python train.py --train_examples=101725 --objective="v" --vocab_size=33 --text_encoder_inner_norm=false --norm="groupnorm" --hidden_act="silu" --weight_standardization=false --widths=[64, 128, 128] --blocks_per_level=2 --optimizer="ademamix" --max_steps=18200 --warmup_steps=910 --weight_decay=0.2
Rows from block 9 of the denoiser of a small text-conditioned image diffusion model, named by matrix and row number. Rows with one number belong to one channel. Each number is 128 + 24 x the weight over its row's rms, rounded and kept within 0 to 255. All counts start at 0. Numbers have three digits each.
After each channel's rows are labels from the 100 images, of 14976 (inputs lightly noised), where the channel reaches its highest value: "peak on" is the class under the peak. Only what is clearly more common there than usual is listed. The data: small charts drawn from random numbers. In brackets: how many of the 100.
# convs0: first 3x3 conv (model.decb.0.1.convs.0.weight, 128x128x3x3, each kernel summed), inputs 0-63
# convs1: second 3x3 conv (model.decb.0.1.convs.1.weight, 128x128x3x3, transposed, each kernel summed), outputs 0-63

convs0.9:140140128123157161097163130146118139083119219123145129167116127093117099153132120164153123114154137131174102163128165131152137133116095109121146134114119141139157128152227171144126128071117135
convs1.9:132132107124145145140115104145133155087139153123186119110095086117158096104156148129153106096124144129158114121113115130116098145098133061107083134125106145139137107143128214134116131106140111
peak on: data marks (100)

convs0.13:143125105079162132136113189110117095131099123115140111121147130167147142194149124149122122111088142164165163137107160180149156158133150103135147148137133163127151150150155086145116137105105115
convs1.13:161130093119155143170084171130093139130117104120152122098122125112164171140147132160172088082088134108152099136140136150115123138076131114134100127120149132111123149115146125147108162096147131
peak on: legend (38)

convs0.4:109160148154143155088123147149149116147144176172131128085117151109135128139140138175121155118124107113084100120142155136121132128139108109117095137132132143130103103119098140111105100125096122
convs1.4:137144112108142137151145115147113139129108113125151117158119116160131119130117129113138145100125160135130167119133118141113128174073147129163154096116064105143114153155136104143149125142116144
peak on: data marks (95)

convs0.121:098120149124110124131138106167156132133108149115140140147123088104122151110151144093083151118126106129122131069128133089148170055135117163119126122079146119115109129140110097114109104114093142
convs1.121:134133101115130125183145090086112181127135132152151109134166139125130114149163104154150102124114095103126110167165128140084148139107106131135131157129133106098113137138110119117099101154129117
peak on: legend (80)

convs0.28:078152144131172107110164141149144154109150152162131083153152116098150138155141161156126109143088135133119136135092170114180122067176126167145083142093151145133139125130129090151102084178141137
convs1.28:126098128160138120144119096142136098114124135193119139104112135133130118120189118118123131140127126114182120155160132116116120186144155105125106126170130105092157124110082155076090166115144086
peak on: legend (98)

convs0.117:148130118113115060155105109141133097107153105120110070136145138128140106111114127107133097145146105082111122102103090142124104124105092132118131084077088115103104098106112116119086136072116098
convs1.117:124130119131119110139118155160121133135109123064142125117158114134112130123060146140192124111134147158163085105149130154107137143093125164117118119070128140123125139149136151141085126164108055
peak on: legend (100)

convs0.42:111162142106113103105119140140140095114138133143125107149099055077150121148124123139113120118115120152127154139149109164109118068100092165075129092131130133136189165077144116111151126126121109
convs1.42:139124147144104093166130151130145156147128111136083120161129106124137109106126162144111101127115148119151126149135144142134134131177152103153167147101116101167128148130164083150145121126123180
peak on: legend (58)

convs0.97:129136168139146148097146134141129136101149154116124143161119132089122156129131139140196125109239132124144097126133195113101138145127096133128134130104113144133178124155164163139152132098083132
convs1.97:097133142097128135155119118138124123115157134170167115106157111112114136117155131118137117135161110176160125163197131110132137165127108117130105159154133147155170094146114190135138160127132130
peak on: data marks (100)

convs0.73:137130123110079090092133086138142083112130142158135117125113117130106148140089106119140101151121127123106122137131126136126121055102118158136096139113097089138124129144110105108137122104157067
convs1.73:126104100137126108172167147139169099130119129106140129136124188128144149097121166131141156165164159122150128094098129103116132084123111133131163121137138112101112101129118129134126125129091083
peak on: legend (39)

convs0.119:138167087158150102168111134157128169163137131154154115112107111071103115124080157109151182109129093132181101116162168157108129114109100119137103100106119121162164087143128092162155125119115127
convs1.119:074157145118166112142134145098153163165129124102127110134109106113156144086090118156127078153112106136113128082104116130111100106106097133114142141128164133151131133095136116105144079128143149
peak on: data marks (47)

convs0.36:133122118193160143097155161145146088141149134117117170104110136125142115163113129142142163102134118146150095147130149112145162138145098137130119126119124161136158112159112102118130151105118099
convs1.36:108139131111126146175135104131109161127114102148187095167166144079114116137181157129129085157113104097095149106130093128100114086063093135127157130101131099112110107117135160144150089149125142
peak on: data marks (78)

convs0.45:081151148137136116137111074119140042105122160124104134091109151112124108136136105140123135136142093140098133142146128160147113091114112139123097135118160132120112113137137119115136100134154056
convs1.45:107122127143112161180150173099146108124120127123187144138117112138173132112120116137148111148160169145158128114122138116141139106141104122127151111138142147104134104109119109142147166141154137
peak on: data marks (48)

convs0.49:139110104123120141121153125071156097144132070076092150154158123121149112105087121118137159129142148149134123124147121089141105150074122134105125140145140096123103126151128100154163088084126117
convs1.49:083117147173147128165121144150091142137106181126135124104140121103121115166144164160170088078143105142140118117106130175109154118098118125176150136145124096120100139096132130149173118121121130
peak on: data marks (100)

convs0.74:150137118113130116158057141100098119157137118098113122091125122173100132123129098122152144140085151139183097113058128083117086134158190176124132112116124126152145129168166140129169108147140095
convs1.74:111113136083133155151145102168134152132099143119079120115112164120149124134117136136139141156131129119151186162113153144103170054139086102120148129125140157176112156124154143143113137109113153
peak on: data marks (98)

convs0.50:122128123161157101119107110118160111114153133146093150130133179128161148107109126095115060151128154093149135129109103122127081108131138125119119143125116128127144115156155098150097126081088130
convs1.50:130134149160131113175141102105122150130132127114089107086137124138122122126171150164162152074125139126127145119145118147125144175144122091145108119142145136135145124140128176168138136114139164
peak on: data marks (89)

convs0.64:133109116130094110158136131142137158143109127135157131136124128091129120150135132115173090147137125130144170141139118181138163086141125127170128141124127140144143127128110103099134145151149158
convs1.64:096138091178147133139134128064108094127124157098094146106141072146158126128135125072073172141164136127134100152110148129129124150111136144105098136158132124109136162139114116116120121139114074
peak on: legend (29)

convs0.88:124119122084094131129129120137144116115127053148110134139094131121127108144138088112118096122102087113093117104131098142133103132102148104130090092112107135090126122095134122158080088121125145
convs1.88:122123127128180151158123143126130109095128144128123131131096127124115128097128131150185125107144122111116129128152152153086115119143156086094129142111125126053121156146119121145140145139126093
peak on: legend (81)

convs0.29:098132134122112127135144111144122144135105108154096115111102137103140075083102147119109130143132096086141127130158107119093078093115129099122144118124084126090120109117098097092146126103140107
convs1.29:134118115120105115173144137139140093160123109138149156113128072116089132143111150110137082108112081155168139161175141128149164114102137155161134123097128137052149114129127105115138117102114106
peak on: legend (28)

convs0.114:182125142109132107111090109154148124096177167123118106099102093134138130159124141117123129106122129100132151186099137118108117114102111181137129095117130117109140132152136123133089100184125121
convs1.114:128134133128110139135186122085154086151117135107157146140090125132151141099167197159136109103111139135120108116103082132138117123113117129099114095090121116103080096112145140145136141118142169
peak on: data marks (66)

convs0.78:122139144120101164131124119153105145139141166164152152119109164162167162154094160141135139110161115147164138163105135086142125101166098156119149142136096101137171165148127172134137150135114120
convs1.78:168121124114113124135164155099159096154102138116140151114127129133105118159111114115159116183145140085126092137075143093136154117120141101134096124135166154170106179146138079101131120110109111
peak on: data marks (52)

convs0.81:127146076142138162095117157162143148151100146139163151062107149148108115147120138127149175182070142134149108144103112149136135146128138108123168122120166120124103108153135144100078113197104121
convs1.81:151121111149123161177138163135109162149101137113124119109127095132154119153159108130126133095085133101119150115119145169144123144121148098099145124115126142053095134124130136120134072120134119
peak on: data marks (100)

convs0.53:165115103106094128109092111119131128139105117166135097122121136136134118103132131119078114154144078106141112083118091121108130140089139126120097075140112129141117101105138100121129126126140109
convs1.53:061130152166116142164133118138132131136140155123148136110166113112154092133109122144174134117136150156106114135159136110103120049167123128116148169116155128111127126146086120110162113096128136
peak on: legend (39)

convs0.116:124154142146124147111132139116155124149163148136109174116089147152130137128140116131117146118106121088164128118123175122120124108156123143153140077117137150117171127146145123200102086155081104
convs1.116:137102127145108099161105139159118140116143116176107137161109112135145123055100158099166116116135174127139138127142091137144143169120126141153131153155122141154143146161134130117122167153147125
peak on: data marks (72)

convs0.14:116154140107120068124151120117135122132157082148131159155167087125112104108087129112122147170125132157108122125106134132131153118108165170148141153163129143151042154100094112100162136126136145
convs1.14:155119122091119141134080149092149119074113128167160103162115114124155149086087138130148111108112144145159073145146099121113114133140155154119116125122142090149174132141123157143122170128172128
peak on: data marks (100)

convs0.98:137142087110065127159157114125072068138152106115146115123090120128072133102144134068093103131133148111104151128122116201149111158119122152107127152162087142125100138132131125142104168176121147
convs1.98:105111126129097112187123114142124126110100128143129096127103141132117143176132135123158155127119177156160169147110141118135157112127132108143150104156153127109151186132140143136147118114127127
peak on: data marks (70)

convs0.46:129104170107104091153117111069113104139158039109134100117180119107105132112099140115070101064167125128111174141120127154140137106133107156142127137127097115125138101118115099096155135159166137
convs1.46:094117112163149132141130121139148135136129120123123132118088108121183099148167137089146129091110127124141147115088114146129103162119166063106118080123119123140119143146146148114118101110144131
peak on: data marks (64); legend (36)

convs0.83:154126138122118153120139129119140122149128106112180140101087139136152121092147121122122160124176108176150158126108122124103136123113136107137145093150135148124112113157107134155064070140118125
convs1.83:105119124095166151170100157110124139144121137111130151149145148139129129141090107123101132110134091123118129143119116124134118132174111172095138161114113117085104110100169095134140145111107167
peak on: data marks (86)

convs0.118:137078092139084113104141148114115137145129129097161147111148119135137134075146141141160114136131141153127089129120123099139113129179126152128132073065128111117101157127149117123147084116126130
convs1.118:142089139126102109140116165091136149101140120137130119148112138152098093074103135155102165142133127158096089107047102138127098180199135161116146142133105114139136153138159088129146144108116127
peak on: data marks (75)

convs0.59:138149115137123069082129115131130099157134113149157133146125152123148092161129134125128144163139115146085171110133130155137102079135150149126114087130129123109098107135128164132152162067126130
convs1.59:085135150103152127203115125102102175131123157121083128153118129150088172113117098166099124112143101131075110124117133155122139155110139111112173138080133131128107113145135098121108096156125138
peak on: data marks (52); legend (32)

convs0.100:081117109123106113148113136140123135118081122065150154111105103090125082099198159131131077109120126099117119118131141124136125098108185088141128093124122107136152125127120121151113152142088137
convs1.100:185126139113170114144107101112104156157167141089093152158095150108122118123104143112168133113140163133123098138126165127103145118073100104172158116094092092098133173096165078113158093144132079
peak on: data marks (87)

convs0.19:146192157160148115044146135101144123144148130126148119145140138142135166167128116137152146140102107139082117156095119138152165106118154130089129174094141134153141088112159167133131151146165130
convs1.19:096147135129156140198127117139159102108138151158142147103149134160120131102087123156105111101133138113131114134133146148129108110082130104100130112122144176113130168121098137117152106112082139
peak on: legend (100)

convs0.99:189153094120074086107112108179134135198114119140097143133167128151151120172148124092141140161102188127093118105121129149163122154143111125132145147139121123110107205152122155138135136126094165
convs1.99:128155138177143181108107119116108111134111144123143117074130104117124132136110126136185133133150093168124114131155155115125140099096122136165104119142147112135121157119124119118134109118113139
peak on: legend (49)

convs0.62:127119118104126141090125145091128152106120109166113102153098125106195136108162142144097113130105138105140135110163129160155109118085117125144132126156111111133158166104119153155127166130129186
convs1.62:132104156128110133181119123133123127116126142108185119134134093110087116126112156170156123109152103171118102124186113119105118101188141149097097141127125134108129141110116133123110138125138118
peak on: legend (41)

convs0.69:085097124123155121134147141120142095120129120142116125132155137151140153148125116124129090107129123113165112169149119156090113150102174136171130111147129114148153112131140110132106090105112122
convs1.69:127124130095112099191110151134133144117097131096130113148090163144076118094115163151091132105118102089121116101153117147116119096183143125086146127142155101095081117139128107141098137145123163
peak on: data marks (98)

convs0.124:144113140096125090146123100114112090111149137078102073134140111118106119131116085131077067144158125092120151121132136123151118113100056136129127114123118101132160124116136081090151133062161122
convs1.124:126131143124121132115108170131076149156116114143101137100155126133107155174161097144106169115100091125098169141151127165155173162141124151124195113145149136107095116125131089148130096137095157
peak on: data marks (100)

convs0.35:062123103162118112142125122112116125134116060069175135150123128123120121126150124137155163077145115119108149135141116116152138120143111121163155101133137109133141126142144106102148141085116145
convs1.35:108143114109134135134123095109121117154129121101101153127105107139170123150107117137125099119132102085115098120091132134105172132112120112117162140144136153112118134131101163102110146180108098
peak on: data marks (100)

convs0.87:147114105110144108109096134145139098078095160028135130092122107144122124109149130099112087124110116111105146090101147129136123120137152113127122116097083113118137159120129119168163150153126100
convs1.87:135108149074154126131104119100130122108140150145106121130142150117130154137154085148131115113134148091091131136103113159148149182102128124129140129104137170142100088173126116124119129124074116
peak on: data marks (74)

convs0.110:112152116085126151065111126117137121178150155144145180108107153057075145097119103128159169132118132118129079186127165124119185160106127132115152086110152112119160117142154182092129103128131117
convs1.110:113115122140096077214167111118148125139127147144146170154100122147129115096148117124129121122125105081100078117102123159121148093126126131125138088151146090087100158164143136111147138115159127
peak on: data marks (93)

convs0.127:153147133143113124121109112105134125118102132142131130170075108103144092132186110160127112117142119109112115118165089125103125162128145106123124099138110110162085116111109129134114114110074152
convs1.127:122154119110126105152165088123119133121108126090104093102178118112103091170103139148119168103111146138109160127134163130143122128121130112107111111121103131146155150099099117132142155129115125
peak on: data marks (65)

convs0.15:110116164154162130151110130096131092084109100149103124159149145138117133109145096124118140112089134140139115140111114144096112114115157134148131094132066145125148120162104093139162163112146133
convs1.15:125127154143113115163125126185095167091078124091128103093134129139107110123116132139148151123135150128123128144150139121151125173168109119126134167148155118099137101117138143180130117119113198
peak on: data marks (100)

convs0.65:169151136135116115114147144166122123114146159138111129168095147142138088127112139126122156133146107166114104106125102123089126117144114168106131137130123127134106136113104116163124156132137087
convs1.65:143119125087139129140138105105098147117103120132093102153067079105139115140166153090104126110149111128172179152059129093127125118138142146123140174093124130153129144114130154133132139174138081
peak on: data marks (95)

convs0.11:151126155172134154117112103125155128161143156156134137136132169128149145094139154142164117136124171127108098121166140109141122105131136114116113146148155102150086142145078129135118116163151165
convs1.11:131117117156130124133122128157136132133134109121118083126130161117078108152162142108138112150126204129135147154144113175177126186144103162171105165176128091117134119156190115121083140165135106
peak on: legend (67)

convs0.77:144121141109091143130108106084144063146147129139099133130185122083157107159161115132132132144136120113106169119146126161110113133079142146164131134146149167134148112159155112136096089114102077
convs1.77:157122120187140159118134142143111126112104119113188165097130108137138127132130138113155127146127122150112123118119142133122159112102150131134138158138149110117157142136148070158155127127108136
peak on: data marks (74)

convs0.70:122181069129111150168137149119130153157124119115118079106118159127121076095166110113120114131122131103140135162131189118130155153119176124146152104161128116131169093193146113117131134130129143
convs1.70:119130115125117144137090157138102099125108116114117132124139147142157133148110134155146106098112145173152090138132159153112139102105136154159101153113114119091118127158165124108084156077140145
peak on: data marks (79)

convs0.0:124099098143126123173106100102097101087117106138108136164144146118126094095206140194119112109154135138121102141109079154091094109122174130143119101131161144122149107160102101132079139107081135
convs1.0:163143104140152164186155161151184106101131122110151107128143134122126105125113161131154110129131144197127103134142112124144082134174127089112101160129111156104171101118138181130180109105142170
peak on: data marks (100)

convs0.108:135124144130125142155108119113092136069123122097099106123162136146126101142137114136155095115091138103189124135164111166118094134111104137152110116158121087164132110126127113131116138112058138
convs1.108:130144144175126118171134141164122100123098133139110132086106131122119131133188119115173142161137111178131141145134137118135135121091093154187109135158125085092130151145124159135119129122130159
peak on: legend (41)

convs0.92:132146165139136153138094156146117137205156100151122124100131128084114184142132209128156132125141122133133105142127163108104173146159140146134139110118132106121131123119097150133103141138092126
convs1.92:138130158106108140157105163132075124136133109164098110103162131110103161136132101133121161133134089120114149153179160127145166117120092162110162132117146148074125131104109100137135113142118147
peak on: data marks (100)

convs0.18:116156166112149080102137062175140132130146120148125136137141119075139130148143117113118137119093111105146087129109142142110112089152131167143094124118131146124143097102124117154109177137117062
convs1.18:102096132145132103185099133139118117134119125110081113136083125124079108094141157143173144129151118147149136107136134119129117138129129152173127135168123107096114106095131113094119121123123111
peak on: data marks (79)

convs0.2:173100149171113099123134084159149122135142163138134130145113096119147094125159143107117129150114131120102110092105164138162156099161160119141132113124151125138126084117116151100093102099139075
convs1.2:125139135137163115152104117120126111116118113161071123129188134115113128098113142092121146127131130143154149122146139184124133161147127140053114163124165129111147117155117098138132113114125128
peak on: data marks (72)

convs0.82:110145166131157166093144134149121097161143110115108103131158168119091131118136126111137135124128106137109143115140119133100159172137078127141116144151171150144185107132146162143148132121152123
convs1.82:128085090124151098147136086100135110126116154122158167116116088140123139107149105150142155085173125147119142138072167113161106115149164134144157116123145107120108174141154139118120171169132089
peak on: legend (100)

convs0.66:134114116150148146138143154115129117150144137122133159161116157099166151146110171117132107152153114168148114163129150129166146155154155148150118157150141131173139133128126096136165177126135126
convs1.66:162136130137090118182149109134164123115102134126166127180099106122118135119110116141160132156128176079126131112071155097112129094098149121136163119133112143131101161145119126141130136152109111
peak on: data marks (63); legend (28)

convs0.57:149149164126137167101135119089129116131144120138169146113143126121119167100115146107112133149116153177155172156126172140180128124131134119131165146120159159139174147156119116107193083125099149
convs1.57:136133126132115105197133156110114149149130145117071124112201080121097146123143122114113115132116134110092112117116133153127128102158128133120123117139130152093113121109133126150154109108156100
peak on: data marks (92)

convs0.30:117125133116151145113119182140121111148130145118173146132120131143148143122118150166151172136129142135134141117104100141085109140146047155142130153097153137143079153152109136138119096145113096
convs1.30:170120111147066154074131112114108133155102121094133147143092118137133152134167122105082148110128102142141134105137125134142118139147122149149146096106123140123109126150169054141129123123123119
peak on: data marks (100)

convs0.26:126183182139168120088091122150132142120131073083167139118130112124122135108113112118130149115124125171151121179130140157068203103124131138164135135148122153143142140139153117163067150133152143
convs1.26:134142116184144150126144166168091127141092110117118167132173115149099151160145128148107148109110122113127143116120157125170104163109125150162144130157103127132096156133133127129177137121133140
peak on: data marks (97)